config.toml
input = "waveform_16khz"
norm_position = "pre"
head_dim = 32
parallel_block = false
moe = "expert_choice"
num_experts = 8
layers = 6
optimizer = "muon"
learning_rate = 0.038
epochs = 28.5
warmup_steps = 110
Rows from block 3, named by matrix and row number. Rows with one number belong to one attention dimension. Each number is 200 + 30 x the weight over its row's rms, rounded and kept within 0 to 999. All counts start at 0. After the name is the row's rms in percent of the matrix's.
# q: attention query (model.blocks.3.attn.q.weight, 256x256), inputs 172-255
# k: attention key (model.blocks.3.attn.k.weight, 256x256), inputs 172-255
q.223,100,237,191,184,220,151,188,224,227,205,196,196,154,229,189,165,226,209,210,166,215,194,206,215,185,252,201,188,211,189,202,176,188,199,233,235,162,226,177,202,174,247,179,160,206,210,210,172,198,201,136,206,170,206,252,259,228,210,267,201,189,226,172,217,219,171,208,238,213,174,253,170,215,214,208,232,263,200,240,253,228,182,158,217,138
q.224,098,189,183,188,195,175,194,194,191,197,220,166,195,184,207,164,264,206,211,193,122,194,178,199,159,153,185,200,217,238,211,182,237,194,208,221,204,233,200,158,221,220,213,170,186,241,202,254,190,231,238,158,250,226,208,183,207,236,198,185,157,212,207,210,190,162,188,175,195,242,158,125,164,172,222,212,202,156,180,218,204,215,199,157,211
q.225,096,166,144,209,136,173,198,240,220,201,238,194,198,200,193,160,188,153,203,174,233,217,131,252,211,215,150,176,256,216,169,198,220,246,192,180,176,246,238,188,219,225,180,199,152,189,187,181,198,204,196,256,243,285,226,203,190,143,197,174,198,257,172,220,203,160,227,152,182,245,225,212,170,196,163,179,188,239,219,240,195,209,179,158,173
q.226,105,195,247,222,140,231,152,157,209,182,188,152,180,180,183,187,209,193,217,187,136,226,169,224,152,252,169,208,235,215,279,210,234,233,177,252,180,199,235,184,202,157,222,206,179,164,213,182,225,244,196,225,183,194,213,248,235,169,173,231,236,185,191,204,208,181,158,162,180,220,238,168,202,213,230,183,245,171,196,183,198,211,182,167,189
q.227,103,233,188,218,155,221,182,147,190,171,190,155,188,222,145,179,263,213,216,230,213,217,211,132,190,172,224,202,213,189,168,251,201,218,203,261,147,196,229,153,186,218,200,244,213,215,236,220,169,221,187,207,186,233,206,213,158,159,199,199,215,213,183,200,229,209,152,135,180,176,195,175,215,182,206,207,219,193,168,184,202,183,223,211,165
q.228,093,236,172,218,202,200,256,192,234,139,212,224,211,172,209,187,219,182,159,187,219,122,187,210,164,201,169,188,218,222,234,223,177,259,179,188,228,187,187,221,196,210,222,187,149,187,180,182,145,218,237,159,260,210,246,219,175,201,245,216,179,164,199,190,169,265,177,203,222,177,183,230,223,170,223,188,178,190,208,201,242,193,180,213,192
q.229,097,188,173,212,174,145,232,206,241,175,216,184,194,158,216,236,191,213,250,214,173,223,236,161,186,199,196,239,216,256,187,224,202,216,188,208,131,173,237,162,206,210,205,220,207,171,215,190,214,167,222,187,217,147,237,160,184,219,219,164,162,173,177,210,181,213,196,211,166,186,222,161,234,216,188,198,211,229,167,204,192,124,231,183,196
q.230,099,241,221,191,205,206,180,166,241,174,234,167,251,211,183,222,233,196,219,236,202,195,215,214,248,215,206,216,167,205,225,213,263,166,209,166,273,214,170,200,227,194,218,215,196,209,205,214,220,185,151,214,174,203,216,200,215,217,158,239,162,237,236,229,214,155,258,203,233,199,256,212,183,157,164,224,199,182,224,198,226,223,186,189,227
q.231,101,176,220,224,185,175,228,181,188,201,151,184,230,198,155,227,166,195,207,192,214,231,227,232,233,192,240,182,175,240,202,175,244,232,115,188,201,248,246,212,161,184,234,169,236,142,214,240,267,220,199,147,225,189,209,154,214,150,218,169,245,198,248,235,205,252,165,204,169,166,176,202,216,201,212,206,193,154,238,291,182,151,226,271,234
q.232,107,177,273,178,234,187,158,182,226,226,252,184,227,183,210,204,166,168,236,219,198,168,166,234,157,166,231,187,224,214,152,215,246,256,215,165,264,233,202,184,221,198,236,185,211,176,260,169,172,247,189,214,211,177,193,212,240,262,198,188,199,242,240,234,219,205,201,169,200,224,215,152,225,169,171,222,227,204,235,211,189,181,166,242,192
q.233,092,148,287,237,229,187,205,176,164,169,203,221,181,193,189,184,183,264,205,196,237,174,189,182,232,160,133,204,207,175,238,223,163,106,170,183,197,187,213,222,173,203,204,172,209,213,199,203,173,193,148,174,228,181,181,185,210,174,212,229,200,164,180,190,236,223,182,159,197,165,170,183,163,247,183,173,190,222,196,280,182,180,231,246,177
q.234,099,184,183,207,172,172,183,182,222,223,234,162,239,217,180,122,193,225,220,155,198,246,226,230,206,214,221,152,217,179,200,241,217,204,229,233,201,197,208,175,181,199,219,215,250,216,221,192,184,236,205,195,182,214,218,173,214,193,211,211,174,183,209,237,244,183,191,234,185,218,128,169,199,169,213,214,167,183,187,156,211,188,167,210,181
q.235,107,177,229,233,199,175,194,164,155,213,223,156,275,194,134,130,190,167,182,174,197,244,200,255,198,222,208,158,213,227,188,197,192,213,200,240,198,181,243,206,224,178,183,221,223,208,249,215,212,181,246,217,174,201,121,245,196,161,253,254,136,183,178,226,179,208,218,150,225,171,183,160,219,218,221,154,183,252,243,219,161,216,192,206,221
q.236,101,207,216,192,185,130,207,235,186,189,221,226,187,144,182,209,195,222,214,207,242,259,169,150,180,173,210,181,207,166,188,173,188,190,175,227,193,113,190,237,201,202,219,171,213,175,162,180,191,194,234,207,220,206,209,184,256,195,195,211,229,217,166,156,190,186,146,209,149,187,218,155,230,230,268,169,210,226,168,125,239,205,269,188,172
q.237,094,182,201,219,197,151,245,262,288,214,224,175,202,229,209,186,213,200,178,182,191,235,186,168,220,208,247,219,203,240,193,205,219,145,196,198,233,219,266,181,251,189,217,212,215,197,258,183,236,144,192,214,213,212,181,172,212,168,198,217,256,137,176,159,194,115,219,203,174,208,178,199,226,196,197,197,250,197,204,190,135,199,203,221,219
q.238,095,220,220,201,213,225,188,164,173,190,163,178,227,152,172,189,152,231,241,180,157,235,172,166,181,185,248,132,229,229,237,233,225,167,207,195,211,240,183,194,199,147,208,194,223,175,202,194,205,242,270,136,280,242,205,202,171,171,203,192,180,229,141,180,208,223,199,161,234,201,219,279,208,213,218,180,258,212,229,161,233,156,233,218,207
q.239,106,204,196,171,203,180,213,242,192,241,206,136,193,202,194,186,195,251,247,259,201,218,174,195,168,215,219,191,140,216,211,172,209,177,201,223,193,195,199,217,187,200,211,215,168,178,235,256,178,225,199,241,216,181,202,208,209,184,198,195,194,227,189,172,201,184,149,169,159,212,168,225,146,248,234,237,238,164,194,134,119,202,180,266,177
q.240,105,171,197,222,186,171,260,185,183,216,192,217,231,230,227,199,210,221,200,187,178,246,190,190,214,197,211,248,251,234,193,228,205,169,149,198,210,168,161,259,163,201,204,199,188,204,218,221,230,168,177,113,214,181,184,160,213,188,177,177,202,163,191,192,197,204,266,226,177,186,230,173,157,132,209,150,168,144,233,225,160,199,170,135,217
q.241,114,232,187,222,162,158,218,228,211,183,207,216,266,192,249,242,200,172,205,211,189,177,229,231,175,205,109,218,137,162,186,222,203,154,128,228,175,160,189,129,236,223,192,222,225,181,244,199,287,199,202,212,202,241,215,205,189,189,210,195,181,236,208,202,199,186,174,234,197,205,264,165,256,172,194,255,228,181,169,230,201,123,208,232,193
k.223,103,230,193,249,214,226,208,199,209,208,180,233,200,200,249,238,213,244,233,176,223,232,218,182,161,195,215,205,177,210,140,174,123,207,220,197,220,200,240,208,168,229,242,191,160,192,159,201,196,208,214,166,165,180,217,247,205,223,199,207,261,168,138,194,226,192,165,190,204,227,162,156,209,206,161,192,235,215,200,200,192,222,198,259,213
k.224,098,187,255,203,196,196,180,160,223,233,154,181,188,178,169,152,162,164,179,182,142,268,174,247,232,191,148,177,197,213,171,182,241,226,224,212,198,160,171,232,240,268,226,203,198,208,220,204,180,141,217,164,200,222,231,151,168,183,204,191,215,228,193,229,222,219,229,201,236,158,198,221,158,189,214,219,194,165,206,211,247,192,180,166,203
k.225,094,166,221,211,162,230,186,179,156,213,176,221,230,139,214,167,173,196,215,184,178,164,184,247,229,207,204,179,222,169,182,202,201,175,231,169,141,249,153,198,264,174,234,186,163,197,208,208,190,212,195,165,172,234,192,232,184,174,212,224,167,155,178,258,213,151,120,234,223,207,177,227,211,224,200,210,181,239,202,240,187,190,236,203,266
k.226,098,251,142,201,162,175,220,244,180,157,234,158,198,213,197,190,248,202,242,191,159,181,231,186,185,231,169,237,211,216,148,267,189,229,192,267,245,230,160,191,234,195,245,171,178,212,264,221,209,219,211,233,192,154,226,204,243,210,132,166,214,230,171,245,205,207,264,195,213,188,218,153,186,243,244,178,236,191,189,184,238,214,187,204,191
k.227,098,162,209,159,240,188,163,126,204,174,253,218,216,196,210,200,183,186,236,89,130,212,184,224,187,249,156,185,186,198,226,183,261,181,197,188,219,221,195,204,238,174,181,223,143,212,189,162,162,157,169,198,213,253,177,202,176,232,192,224,191,200,214,207,253,213,148,212,249,184,230,190,203,234,183,218,198,190,196,228,210,212,250,170,185
k.228,093,254,233,193,193,181,189,185,196,212,201,318,172,130,193,203,186,176,224,211,197,235,201,213,200,155,212,222,196,197,231,198,204,158,231,193,168,248,220,165,166,189,218,203,176,191,155,165,150,177,142,193,185,185,192,187,208,165,197,162,208,228,224,243,197,175,220,146,191,201,190,209,167,174,240,218,239,200,208,203,190,189,211,211,226
k.229,102,185,198,199,194,210,200,261,217,287,216,194,163,184,163,172,230,150,150,182,223,221,183,254,230,205,219,199,240,205,218,252,224,217,209,217,179,194,234,248,222,228,233,243,201,225,209,198,196,230,219,228,169,194,202,247,204,199,230,215,203,214,202,239,224,181,221,200,195,214,224,147,225,213,189,145,170,213,209,234,158,231,202,182,177
k.230,104,169,160,203,190,179,172,204,228,186,185,206,195,170,222,175,180,207,203,167,178,200,211,219,179,240,182,183,210,159,204,243,190,203,228,196,153,210,198,197,231,177,236,211,185,232,218,208,176,221,167,141,243,207,205,169,181,161,201,180,184,212,182,181,199,190,255,214,187,188,179,223,255,177,273,173,188,163,154,182,189,145,213,242,202
k.231,106,217,166,152,226,211,223,246,184,222,219,199,228,164,212,221,249,152,193,213,165,194,200,215,196,172,192,199,234,256,152,160,170,189,237,148,225,235,168,185,161,233,230,203,221,211,222,216,196,253,152,238,178,194,251,198,192,188,259,171,231,185,195,176,190,153,200,208,248,228,220,151,169,171,252,214,187,215,163,233,218,176,204,252,191
k.232,108,136,201,235,180,202,209,248,155,236,182,211,189,249,248,234,167,229,243,184,186,216,229,160,229,204,203,168,138,176,313,241,197,229,226,226,148,205,255,239,207,191,206,150,176,190,201,164,190,216,240,152,187,213,165,178,206,242,186,268,230,170,209,224,197,130,208,201,192,158,168,153,190,222,225,228,255,205,202,177,222,176,204,191,162
k.233,089,182,192,191,229,162,189,180,197,240,183,235,185,215,250,250,260,214,208,162,159,205,213,143,168,181,225,230,222,217,215,139,216,197,206,175,166,148,220,168,185,188,167,178,191,216,165,174,168,170,213,202,182,253,213,181,262,174,249,190,203,143,207,173,265,205,182,214,274,209,293,223,177,198,232,206,267,206,175,236,252,208,203,244,199
k.234,094,195,209,206,167,179,204,205,189,160,187,208,194,241,154,170,187,191,220,105,207,210,187,168,229,201,169,181,216,163,174,148,198,213,233,202,237,212,189,235,230,226,210,202,217,218,218,256,149,230,239,189,208,218,200,213,238,221,184,236,215,181,211,240,222,190,139,191,218,232,275,178,213,199,201,235,182,201,254,199,230,199,249,186,183
k.235,111,175,181,163,186,165,186,172,258,175,224,178,220,258,227,171,151,191,243,196,186,157,174,218,206,194,175,185,165,206,191,179,207,239,199,196,180,245,164,164,199,198,172,187,231,206,206,176,228,222,186,234,163,158,169,213,179,228,186,238,238,181,219,241,219,174,249,192,207,147,200,214,191,251,159,197,158,201,189,176,212,216,166,184,148
k.236,101,162,247,215,184,194,163,191,230,231,175,188,185,191,210,214,235,196,162,163,230,184,230,223,184,254,171,194,195,165,159,194,249,185,256,148,139,183,240,170,183,229,187,203,177,186,166,244,240,190,177,195,171,217,266,200,213,210,212,215,164,188,215,225,258,182,202,245,271,246,233,146,185,221,176,166,218,189,172,165,214,190,192,193,226
k.237,091,199,150,272,236,190,179,195,183,209,149,177,246,210,164,260,189,237,174,178,218,211,170,200,120,173,239,189,215,231,222,173,209,197,181,186,235,202,136,268,193,214,175,147,211,196,228,213,199,159,196,181,202,242,237,217,195,230,174,186,234,177,241,206,211,213,235,199,223,153,171,205,224,233,187,172,152,192,205,160,196,211,185,133,162
k.238,093,189,142,273,184,211,251,172,256,182,218,222,167,224,207,141,219,200,206,176,260,182,188,174,214,169,203,240,201,191,186,170,222,203,193,180,200,219,177,181,206,200,208,230,244,222,162,165,209,213,191,221,209,171,181,200,210,195,195,207,220,167,200,196,297,214,175,260,199,228,250,166,214,141,167,196,217,207,193,253,212,190,163,178,190
k.239,106,203,140,207,216,208,199,164,216,244,165,143,235,174,178,213,153,225,238,151,166,256,203,216,247,214,166,203,185,274,231,184,196,178,223,196,206,198,188,136,176,165,138,230,145,217,216,190,237,197,169,176,230,152,190,217,238,248,180,181,192,152,178,247,185,210,187,206,236,174,258,242,170,187,190,235,202,184,146,225,203,167,202,169,197
k.240,103,208,211,189,202,178,205,175,218,198,249,176,227,149,193,226,215,188,170,248,234,196,172,209,172,207,183,208,189,159,207,161,189,189,221,197,190,154,239,210,167,205,247,187,166,210,215,247,139,143,207,179,181,215,220,208,183,137,184,225,199,233,207,177,219,217,222,162,220,106,193,231,212,251,176,217,188,132,190,205,229,210,159,237,200
k.241,106,193,233,232,156,178,262,240,213,224,255,217,205,186,205,228,230,222,200,194,135,275,171,199,185,181,163,185,170,195,197,140,170,199,218,193,239,226,171,242,171,187,244,216,206,145,167,200,203,147,199,211,216,178,195,153,203,219,251,176,181,162,230,238,184,188,167,209,220,166,175,133,193,178,225,120,234,253,198,223,162,220,164,179,235